Rows from block 4 of the audio encoder of a small audio captioner, named by matrix and row number. Rows with one number belong to one channel. Each number is 128 + 32 x the weight over its row's rms, rounded and kept within 0 to 255. All counts start at 0. After the name is the row's rms in percent of the matrix's.
After each channel's rows are labels from the 100 clips, of 14976, where the channel reaches its highest value: "top examples" is what is common among them. Only what is clearly more common there than usual is listed. The data: synthesised sound scenes: up to three everyday sounds over a background. In brackets: how many of the 100.
# convs1: first pointwise conv (encoder.blocks.4.convs.1.weight, 192x192x1, standardized in use), inputs 156-191
# convs3: second pointwise conv (encoder.blocks.4.convs.3.weight, 192x192x1, standardized in use, transposed), outputs 156-191

convs1.76 099 [225 171 148 128  64  91 170  97 135 120 114  63  98 101 156 129  80 101  84 114 113 117 178 149 128 104 148  89 171 101 180 144  85 133 111 121]
convs3.76 095 [168 153 114 157  61  91 150 205 146 152 123 137 164  96  87  86  88  99 148 176 118 113  97 141 171 109 127 119  98 118 138 147 166 163 102 162]
top examples: meowing (47); thin (high-pass) (40); first sound: meowing (37)

convs1.163 100 [122 142 186 172  85 122 125 161  66  97  93  85 167 117 184  90 136 158 144  99 145  83  95 116 123 173 151 141 115 152 159 121 110  85  79 122]
convs3.163 082 [121 120 181 101 165 132 126 104  93 130 121 117 148 133 126  82 171  93 112 106  67 180 118 159 132 121 113 137 110  93 136 167  94  15 160 189]
top examples: muffled (low-pass) (33)

convs1.108 102 [ 70 140 133  90 163 187 150 165 109 115 140 135 117 179 105 151 103 108 140 157 151 112 109  84 115 152 188 108 101 120 139 118 179 127  91 138]
convs3.108 099 [158 137 146 101 132 110  72 149 120  99 149  81  46 132  90 129 126  82 123  73  57 127 114 134 124 123  83 118 104 142 140 112 143 111  80 108]
top examples: engine (32)

convs1.70 089 [ 91 102  90 147  93  68 132 152 108 154 152 122 177 127  96 127 165 130 142  55 129 197 118 138  84 156 146 132 108 131 165 111 156 110 145 179]
convs3.70 102 [ 75  86  87 129 144 115 104 119 114 161 117  75 209 171 142 115 134 166 119 105 160  92 160 107  79 118 149 179 169 120  80 191 157 139  98 106]
top examples: electric buzz (49); vacuum cleaner (41)

convs1.17 101 [103 148  79 117  83 139 150 153 105 149 174 179 140 123 109 143  87 118 154  79 126 157 107 171 173 140 157 203 116  80 110 146 206 111 121 107]
convs3.17 102 [117 148 126 118 144 140 157 174 136 147 129 124 147 168  87 164 140 142 143  54  92 178 109 123 176 141  77  70 147 124 146 136 118  89 107  97]
top examples: reverberation (69); text has "reverberant" (69); electric buzz (37)

convs1.102 103 [123  63  93 158 142 161 166 145 205  96 106 108 110 115 150 138 129 104 152 133 114  63 173 114 155 194 146 136  85 165  75 107 113 129 116 100]
convs3.102 102 [147  73 135 123 110  87 135 152 133  61 116 119  87 152 112 101  75 106 100  99  79  93  29 119 166 109 120 162 113 178 100 123 118 170 115 102]
top examples: background: none (60); doorbell (48); first sound: doorbell (36)

convs1.134 091 [137 123 178 104 122 112  89 121 106 180 115 140 131  98 140  59 101  79 121 147 199 154 108 156 108 104 136 158 152 150 115 133 156 100 151  72]
convs3.134 110 [146  93 107 136 206 127  81 111 142 158 126 169 145 138  92 139 108 164 134 121 117  79 180 136 143 134 125 120  98 102 122 123 139  84 166  77]
top examples: quiet level (90); electric buzz (41)

convs1.86 092 [ 50 122  85 127 116 162  82 140 183 124  98 140 173 155 122 174 146 121 141 165  99 169 129 173 128 115 135 147  85 140 120 142 140 136 140 129]
convs3.86 110 [ 33 126 178 141 118 133 140 116 145 151  85 141 128 110 155  71 131 118  53 173 115 159 178 178  90 111  39 108  95 100 109 108 127 134  82 137]
top examples: reverberation (76); text has "reverberant" (76); electric buzz (60)

convs1.57 112 [ 93 147 126 117  96 154 125 111 138 132  82 107 112 146 115 103 135 157 129 152 137 122  99 129  80  91 167 130  81 144 147  88 132 153 111 134]
convs3.57 098 [ 62 142 190 123  87  95  87  92 119 132  89  84 144  67 181 110 133 132 163 140 102 111 128 125 164 128 192 111 153 131 103 128 164 112 151   0]
top examples: electric buzz (59); vacuum cleaner (26)

convs1.49 110 [152 173 174  83 110 152  95 144 109  46 125 157  97 146 127 111  99 143 151  95 100  95 192  72 203 212  42 205 119 121 114 132  78  67 164 131]
convs3.49 112 [119  78 119  59 124 115 105  57  65 148  95  72 226  92 139 153 106 125 152  57 153 176 161 158 104 104 147 119 129 101 135 119 111 114 189 126]
top examples: thunder (40); first sound: thunder (30)

convs1.40 099 [ 86 142 107 159 154 111 128 139 104 132 174 100 139 109  68  66 151 210  72 175 135 105 124 138  94  76 122 160 201 119 160 111 123 139  71  87]
convs3.40 096 [110 112 138 134 180  89 132 141 143 214 120 117 126 139 106  90 212 144 164 124 171 116  96 156 155 127 133 140 180 158 133 151  92 138 198 138]
top examples: background: none (99); number of sounds: 1 (83)

convs1.114 101 [190  93 123 126  98 161  87  71  90 163  90 161  80  94 112 124 155 123 134  96 106 158  86 126 147 153 143 139 148 119 140 128 152 217  94 144]
convs3.114 087 [ 68 131 114 136 122  96 185 107 145 165  73 131 113  90  85 125 140  92 141 136 113 146 129 104 126 129 179 175 123 145  81 107 179 158 121 181]
top examples: reverberation (69); text has "reverberant" (69); electric buzz (31)

convs1.45 101 [183 119  99  96 160 149 105 177 134 123  85 147 171  84  90 118 122 155 123 180  71  79 150  94 118 145  84 101 129 157 162 120 166 128 143 119]
convs3.45 097 [163 105 105 126 160  74 150 126  50 126 218 106  86 151 123 118  99 145 104  94  98 160  78 102 178  86 138 174  91 158 101 132 107 169 147 102]
top examples: knocking (41); first sound: knocking (27)

convs1.56 094 [120 101 146 100 118 156 175 107 109 145  91 117  55 157 156 127 118 117 150 132 118 145  76  93 150 119 128 115 100 101  79  98 136 222  46 111]
convs3.56 096 [180 209 107 166 154 137  67 132 121 172  84  96 134 140  90 168 110 193 101  99 176 132 123 140 104 125 156 158  75 180 162 171 102 109  65 108]
top examples: muffled (low-pass) (58); electric buzz (28)

convs1.182 101 [ 94  78 150  83 139 105 149  49 141 105 144 149 180 160  59 102 132 121 145  77 142 135 104 136  76 103 173 174 113 110  99 123 113 151 115  90]
convs3.182 091 [ 96 160 125  76 155 146  67 159 111 119 101  85 138 140  51 103  94 118 114 109 113  91  72 115 146 146 185 184 143 147  44 132 117  89 177  77]
top examples: background: none (67)

convs1.145 089 [100  99  87 101 118 121 136 164  64 130 100 139 111 173 149 160 111 158 149 151  77 133  89 136  94  87 129  65  64  63 159  91 145 123 131 161]
convs3.145 078 [134 168 140 141 100 123 124 148 179  91 182  88  97 167 138 107 136 188  94 212 129 109 140 132  87 146  98 106 211 114 210  86 123  87 178 107]
top examples: door slam (25)

convs1.150 111 [129  91 110 110 106 153 113 129 164 162 117 121 165  89 114 146 134 102 101 116 115  69 110 139 144 152 181  88  95  73 149  98 112 129 164 155]
convs3.150 105 [142 114  74  87  96 131 145 115  86 113 111 151 178  89 124 116 139 191 110 147 120 157 116  92 140 131 150 139 105 133 155 119  56 145 103  95]
top examples: vacuum cleaner (49)

convs1.183 100 [150 141 127 126 126  70  92  79 115 104 154 100 108 107  70 173  90 113 119  88  96 170 136 101 153 144 115  86  55 128 131 129 148 126 125 146]
convs3.183 097 [128 115 117 126 155 135  95  94 114 153 134 131  79 158 114  97 161 159  84 113 142 142 129  78 212 130 146  97 103 118 112 170 130 194 135 101]
top examples: quiet level (67); electric buzz (30)

convs1.96 081 [ 68  86 134 126  93  95 166 154 131 176 115 121 130  74 112 143 117 107 134 143  94 179 166 188  95 147  97 131  96 176  78 116  68 129 145 144]
convs3.96 086 [157 145 132 122  97 140 131 145 115 165 128 127  98 134 122 173  87 123 139 109 125  69 143 154  93 108  80 195 101 136 103 222  57 114 172 160]
top examples: vacuum cleaner (40); electric buzz (27)

convs1.87 093 [164  87 151 117  67 132  95 139  98 125 126 121 158 114  79 132 144 105 123 143 179 130  68 116 126 115 174 114 119 122 168 128 141 125 110 152]
convs3.87 118 [ 80  96 164  94 126 122 109 169 116 151 162 149 140  90 184 104 186  61 144 162 149 131 154 100 159 117 124 127 126  71 111 135  91 168 136 122]
top examples: reverberation (66); text has "reverberant" (66); electric buzz (56)

convs1.43 100 [144 159 177 173  82 139 165 220  90 106 125 132 151 176 133 134  97 111 130  88 123 110 127  80 196 123 118 135 125 128  99 103 108 164 160 140]
convs3.43 085 [155 146 157 146 101 132 127 178 141  77 124 144  49 110 127 144 114 125 127  88 127 161 131 116 115 129 140 192 157 115 171 146 137  61 154 157]
top examples: laser zap (32)

convs1.173 107 [155 134  94 189 126 134 126 148  43 118 153 160 123 155 103 120 105 173 164 103 138 130 117 131 107  79  88  97 123 163 177  93 112 142  86 136]
convs3.173 110 [195 108 182 114 120 164  79 152 156  67 177  68 148 127 161 122 122 122 131  96  79 131 150 140 140 163 162 162 103  98 180 135 139  99 145 112]
top examples: doorbell (39); meowing (31); first sound: doorbell (28)

convs1.158 103 [142  96 163 194 109 157 173 159 131 142  71  86 158  47  85 131 121  99 105 181 141 124  87 160 134 181 154 158 195  84 100  84 110 182 157 145]
convs3.158 101 [108  94 157 136  70 149 146 223 133 116 124  97 142  49 125 152 128 157 154 121 145 121 125 122 119 143  72 115 125  84  93 119 140 164  90 131]
top examples: applause (25)

convs1.68 098 [168 151 120 184 136 118 143 145 125 117 170 160 151 148 116 121  62 140 105  61 121 150 132 130 120 117 162 115 101 115 104 150 166  95 176 183]
convs3.68 103 [ 71  87 113  35 109 156 125 122 122  86 104 139 128 152 133 140 149 123 139 150  80  98 104  76 129 121  69 101 136  86  98 109  86 158 124 126]
top examples: reverberation (77); text has "reverberant" (77); electric buzz (59)

convs1.161 102 [124 130 122 103 182 184 161  82 169 172 118 179 115 146 104 145  96 125  78 127  72 127 129 151 148  98 168  85 118 155 140 150 155  94 118 132]
convs3.161 097 [131 134  83 181 140 100 140 155 139 172 192 123 136 100 131 122 120 133 141  56 178 128 123 107  98 128 142 105 145 146 184 163 125  84  80 131]
top examples: meowing (65); background: none (50); first sound: meowing (39); doorbell (31)

convs1.177 105 [ 92  99 141 174 219 144 153  72 142 160 145  93 158 187 163 104  46 117 124  70 124 136 138 106 122 126 122 138 101 119 128 181 156 110 140 105]
convs3.177 098 [136 175 171 133 148 134 133 172 117 233 133 129  98 136 150 182 119 161 145 124 152 147 146  96  30 119 150 155 162  94 161  98  93 112 144 132]
top examples: vacuum cleaner (41); electric buzz (29)

convs1.174 093 [ 67 167 163 168 132 137 151 116  61 134 101 113 139 128 117 196  96 144 143 154 132 118 145 157  96 142  95 137 119  84 147 148 131  83 107  97]
convs3.174 088 [194 188 157 124 171  98 108 124 164 161 165 150 138 113  83 158 120 109 129 123 110 121 121  81 157 127 185 125 107  70 151 144 216 110 140  78]
top examples: reverberation (88); text has "reverberant" (88); electric buzz (44)

convs1.38 105 [108  83 157 155  57 170  68 148 110 165 145 123 121  64  99 124 174 150 121 100 136  72 122 161 134 158 134  82 136 135 149 154 132 202 159 140]
convs3.38 099 [142 133 119 105 127 136 128  81  97 102 133  81 113 155 134 104 144 184 107 153 110  89 101 144 102 137 118  80  65  76 100 123 155 170 149 136]
top examples: melody (28)

convs1.165 111 [133 120 146 150 137 117 115 140  99 131 113  83 107 100 156  92 132 124 164 125 145 152 136 108 140  98 132  99  92  73 153 125 130  98  99 142]
convs3.165 103 [151  88 184 128 186 177 161 171 160 162 113 154 117 160 142 102 126  97 122  85 120 106 141 148 157 111  72 121 151 140 144 108 188 102 127 102]
top examples: glass breaking (90); first sound: glass breaking (65); background: none (50)

convs1.117 104 [163  66 143 152 134 178 111 183  96 183  86 121 128 131 159 149 130 121 168 161 138 135 123  95 123 155 135  59 157 137 158 103 148 117  87 126]
convs3.117 079 [ 86 113 115 123  93 115 136  86 139 117 147 139 116 101 115 141 155  83 119 150 141 129 122 135 179 105 168 197  91 129 147 118  98 119 120 137]
top examples: laser zap (64); first sound: laser zap (41)

convs1.125 109 [146  90 118 140 136 119 119 185 101 110  80 135 115 157 176 126  90 160 169 118 122  90 136 145 137 123 128  97 136 130 112 143 133 105 167 163]
convs3.125 106 [165 107 101 140 103 135 176  66 147 151 130 120 144 154  73  91 123 156 124 104  85  85 142 112 158  98 148 129  93  62 171 102  90 116 134 107]
top examples: background: none (51); meowing (46); doorbell (30); first sound: meowing (27)

convs1.14 102 [175 129 104  90  89 168 160 145  86 132  93  77 151  95 117 154 152 157 142 150  72 116 166 125 157 166 128 151  64 116 208 117 185 159 167 137]
convs3.14 105 [145  95 202 111  57 142 139 117 104 136 203 138 141 150 123 110 107  83  95 120  72 122 120 112 177 112  75 124 123 137 107 171 148 131 141 161]
top examples: thin (high-pass) (30)

convs1.107 105 [ 61 154 143 168 170 153 169 158  93 122  98 121 114  88 104  92 137  96 194 125 140 142 114 122  98 135 132 163  82 138  88 129 130 104 136  78]
convs3.107 101 [107 123  93  89  92 153 106 154 118 164 126 109 100 100 117 154 160 153 120 163 149 168 160 111 139 136 202 124 139 113 110 119 173 186  78 109]
top examples: background: none (56); glass breaking (30)

convs1.71 081 [182  66 137  91 127 119 165 144 162 146 179 117 128 131  92 153 154 129 142 120 126 172 157  87 101 135 154 140 119 111 149 113 115  66 153 137]
convs3.71 092 [144 171 155 142 117  88  89 119 145 165 110 166  40 104 140 166 130 151 132 112 133 136 167 164 136 163 144 162  78 142 149 161 106  59 148 144]
top examples: vacuum cleaner (52)

convs1.28 095 [147 111 142 177  81  90  92 103  69 108 148 132 103 121 125 123  64 120 136 161 167 128 130 119 146 119  99 163 103 111 145 142 122 147 177 176]
convs3.28 102 [172 147 151 114 194 181  97 128  62 114  66 135 153 149 106 101 132 138 128 103 117 146 124 172  98 150 113 188 132 155  27 132 130 129  93 125]
top examples: muffled (low-pass) (38); howling (35); meowing (30)

convs1.88 107 [117 110 107 136  81 112 103  44 166 112 112 166 108  83 125 113 105 131 134 140 104 143 145 120 191 154  73 160 182 131 127 177 123 108 147 128]
convs3.88 107 [154 164 105 131  97  90 113 151 130  66  68 185 154 135 145 139 162 180 141 143 139 154 145 149  68 124 136 139 156 128 109 170 141 131 130 151]
top examples: siren (39)

convs1.31 097 [100 165  96 130 116 119  99 183 127  89 147 130 133 194 129 118 162 131 158 123 119 116  53 146 114 101 117 159 111 199 141 179  81 114 128 118]
convs3.31 099 [115 139 173 129 109 163 140 143 127 143  92 121 134  90 162 172 180 154 100 181  74 152 147 120  80  95 100 107 143 121 124 191  75 147 170 130]
top examples: number of sounds: 1 (69); electric buzz (68); background: vacuum cleaner (27)

convs1.24 105 [ 72 131 110  93  36  81 121 196  73 103 112 131 109 109  88 130 148 163  97 139 176 130 139 141 141 148 209 108  30 119 142 113 125 128 110 103]
convs3.24 102 [107 116  93  77  31 109  91  67 138 145 178 135 133  80  76  81 165  72 125  76  92 126 109 166 142 150 136 136 134 144 170 146 130  83  97  73]
top examples: thin (high-pass) (32)

convs1.5 088 [ 58 168 115  89 105  79 138 101 150 111 126 116 117 103 169 213 114 165 116 121 102 103 121 175 161  92  86 144 159 112 126  76 123 124 128 104]
convs3.5 089 [110 171 118 138 121 156 125 156 100 175 159 131 162  46 118  83 103 138 146 123 104 128 164 154 157  94 117 219  55 115  92 147 140 189 163  89]
top examples: electric buzz (65)

convs1.2 101 [138 165 175 137 116 149 169 154 138 137 161 121 104 154  88 101 127  66 137 104  91 161 128  30 117 142 123 146  79 180  44 126 125 165 159 128]
convs3.2 093 [129 136 187 142 152 102  80  97 134  94  93 187 133 159 195 114 146 113 127 132 118 154 151 134 150 124  90  68  69 126 158 145 132 122 100  88]
top examples: siren (25)

convs1.18 099 [ 78 135  86 114  87  98 125 133 175  94 120 131  86 130 146 111 119 160 145  71 119 150 104  98 168  86 133 161 159 114 100 156 159 115 116 104]
convs3.18 090 [151 129 112 125 151 118 137 214  80 119 100 105 109 147 141 132 139 123 164  45 153 136 160 146 130 162 124 103 130 103  83 173 175 114  79  74]
top examples: bird chirping (41); first sound: bird chirping (25)

convs1.79 101 [120 147 117  66 141 104 165 100 198 151 115  97 119 165 177  62  94 148 108 149 129 123 136 139 189  97 191 159 110 118  69 101 137 159 199  68]
convs3.79 108 [137 136 175 122 106 127 143 172 204 122 144 156 121 120 122  43  79  64 147 155 149  88  97 149 130  85 126 101 122 138 106  97 117 137 158 146]
top examples: quiet level (74); number of sounds: 1 (66); rain (25)

convs1.20 096 [ 85  99 157 130 116 191 134  65 136 146 119 126 178 130 122 153  86 157 147 150 140 128 132 131 123 109 150 103  79  91 151 117 137 122 143 158]
convs3.20 101 [113 155 124  88 139 101 131 129 138 135 168 192 138 136 179 133 108 168 109 156 137  94 141 122 141 128 138 110 145  96 182 131 152 109 121 152]
top examples: vacuum cleaner (29); coin spinning (25)

convs1.128 109 [100 166 116 124 109 136 124  99 141 225 188 106 136  93 118  93 170  81 176 145  99 118 109 136 157 130 143 130 149  83  94 131 162 180 125 186]
convs3.128 100 [159 178 113 128 166  89 152 147 133 211 125 106 127 152 158  89  98 156 111  90 113 131 144  57 118 133 135 155 128 186 146  95 167 126  75 150]
top examples: background: none (70); number of sounds: 1 (63); explosion (40); first sound: explosion (32)

convs1.184 105 [152 143 189  34 136 171 139 164 109 101 121 123 146 149 140 100 198 139 201 105  97 148 127 128 144 136  62 144 124 115 109 165 109  87 109 135]
convs3.184 099 [ 50  76 140 139 137 124  85 162 122 105 123 116 116 181 206 179 104  91 135 178 124 127 133  88 122 145 116 128 168 112 106 130  65 157 147 123]
top examples: number of sounds: 1 (63); background: none (60)

convs1.130 095 [123 164 185 140 143 124 159 148 130 192  77  46  81 127 107 130 183 134 130 134 100 112 149 169 158  97 142 170 110  86 153 175 224  60 125 128]
convs3.130 091 [145 151 111 122 165 184 180  76 118 201  95 130 125 120 129 123  85  53 137 119  67 127 150 141  79 130 130 174 116 152  83  53 134 139 131 151]
top examples: reverberation (63); text has "room" (63); text has "reverberant" (63)

convs1.105 092 [142 107 105 137 175 138  54 144 158 103  87  87 145  72 120 105 110 160 132 154 103 116 107 176 100 112 121 138 148 180 143 124 122 124 164 166]
convs3.105 084 [ 65 115 120 123 115  77 127 167 129 152  79 149 167 100 121 104  95 102 103 183 174 108 160 149  78  95 111 188 105 145 154 155 113  79 130 127]
top examples: electric buzz (76); quiet level (74)

convs1.124 102 [129  92  99 110 110 145 191 108  89 139 109 133 101 159 165 196 119 108 149 111 146 152 147 118 179 121 111 108 154  45 124 154 123  74 166 168]
convs3.124 095 [ 72 110 108 129 198 118 122 123 132 156  79 112 120 139 155 155 162 145 159 134 125 122 110 111 176 137 114 169 102  59 155 140 178 100 172 109]
top examples: engine (32); coin spinning (27)

convs1.127 104 [235 135 158 115  80 140 112 202 114 129 166  85 172 175 139 149 151 161 195 144 101  92 148 148  99 125 122 152  51 150 110 159 161 120 158 111]
convs3.127 093 [124 122  85 112 108 129 168 161 126 109  89 167 124 111 121 146 154 122 138  82 139 123 195 147 123 124 155 173 169 126 130 101 155 229 107 126]
top examples: meowing (26)

convs1.147 099 [137 135 132 108 143 182 137 114 208 133  84 110 174  86 173 116 129 166 141 177 129 121 122 132 126 141  95 117 116 125 114 180 192 127  82 142]
convs3.147 093 [110 143 148  97 131  85 123 145 115 148 131  84  88 159 146 149 112 180 135 209 126 167 131 107 147 138 115 165 149  74  86 132 191  59 150 111]
top examples: thin (high-pass) (38); vacuum cleaner (28)

convs1.32 101 [151 162 133 116 166  61 109 110 140  97 101 117 203 147 151 130 102 101 117 142 143 110 114 139 116 150 138  84 136  73  98 156 100  67 150 143]
convs3.32 093 [139 162 132 126  87 132 132 160 147 155 141 125 149  97 102 118 149  96 115 128 161 141 118 126 117 136 108 128  64 114 146 210 116  61 108 102]
top examples: quiet level (60); vacuum cleaner (40)

convs1.155 104 [156 148  64 205 162 120 124 140 135 129 144 166 137 118 190 103  83 126 134  65  99 140  54 191 102 137 119  87 146 152 143 148 151 137 115 151]
convs3.155 101 [124  94 138 123 156 137 135 117 149 124  92 146 148 102 111 158 140 106 163 113 116 173 102 210 128  82 123 137  89 107 150  90  88 149 123 105]
top examples: vacuum cleaner (43); electric buzz (39)

convs1.39 108 [120  89 142 138 110 157 116 144 103 146 149 121 129 156 163 111 166 134  92 119 134 116 117  96 128 107 126 118 119  98 122 141 113 153 107 120]
convs3.39 103 [104  68 110 154 115 133 168 100 115  99  76 117 118 139 120 206 188 129  92 188 115 147 189 166  64 100 107 134 143 118 145 161  97 128 152 111]
top examples: number of sounds: 1 (60); spray hiss (29); thin (high-pass) (28); first sound: spray hiss (25)

convs1.54 092 [154 126 194 145  84 109 139 186  82  99 185 141 132 176 109 112 153 107 149 137 161 163  68  99 153 125 156 111 154 190  78 161 101  71  65  73]
convs3.54 098 [109 138 125 127 106 112 153 117 171 134 141 155 178  93 163 150 134 121 127 112 115 136 125 135 172 105 123  94 113 202 106 135 160 191  80 124]
top examples: quiet level (76); electric buzz (43)

convs1.72 098 [185 114  83 145  85 130 109 142 149 150 159 102 118 106 155  84  81 145 139 107  87 163 135  82 127  64 127  89  99 133 117  95 103 121 120  76]
convs3.72 106 [113 113 122 103 117 142 120  73  78 191 126 188  95  50 131 112 187 172 138 130 139  79 155 122 111 102 140 167 141 153 151  87 135  88 130 171]
top examples: background: none (87); number of sounds: 1 (75); explosion (33); first sound: explosion (31)

convs1.133 100 [133 157 131 139  91  84 105  82  69 137 128 118 136 127 154 165  94  89 114 127 117 124 176 167  65 138 129 138 118  84 150 179  98 113 125 173]
convs3.133 092 [ 88 199 144 120 142 146  87  90 131 166 111 137 184 137 121  94 161 145  83  61 101 102 155 157 133 139 102 170  89 131 160 126 156 152  82 126]
top examples: doorbell (35)

convs1.90 085 [ 94 123 198 108  92 180 167 106 133 108  90 127 142  90  99 146 231 156 114 131 135 150 112 146 147 182 136 126 139 172 113 100  84 130 166 136]
convs3.90 101 [122 115 100 131 190 104  96 144  61 137 102 147 141 112  93 191 102 122 153 138 134 122 187 142 132 193  98  45 136 193 124 205 140 159 165  84]
top examples: thin (high-pass) (33)

convs1.121 101 [128 101 161 111  99 147 156 214 133 129  94 139 159 155 123 144  93 103 147 127 127 118 110 162  83 124 140 104 131 132 113 103 138 159 123 110]
convs3.121 103 [207 164 169 121 140 116 104 142 138 123 193 103 115 106 104 159 119 136 126 173 138 106 125 158  91  67 103 119  79 160 139 157 109 223  79 151]
top examples: speech (29)

convs1.22 100 [ 98 142 149 120 116 137 135 106 109 146  97 152  78 131 204 117  89 157  94  78 174  94 165 161 162 149 132 155  94 115 173  66 138  48 145  92]
convs3.22 087 [106  99 163 140 159 186 114  69 101 121 116 123 179 144 122 107 146 154 107 124 134 168 113 128 146 137 129 146  95 107 132 165 139 211 138 109]
top examples: thin (high-pass) (45)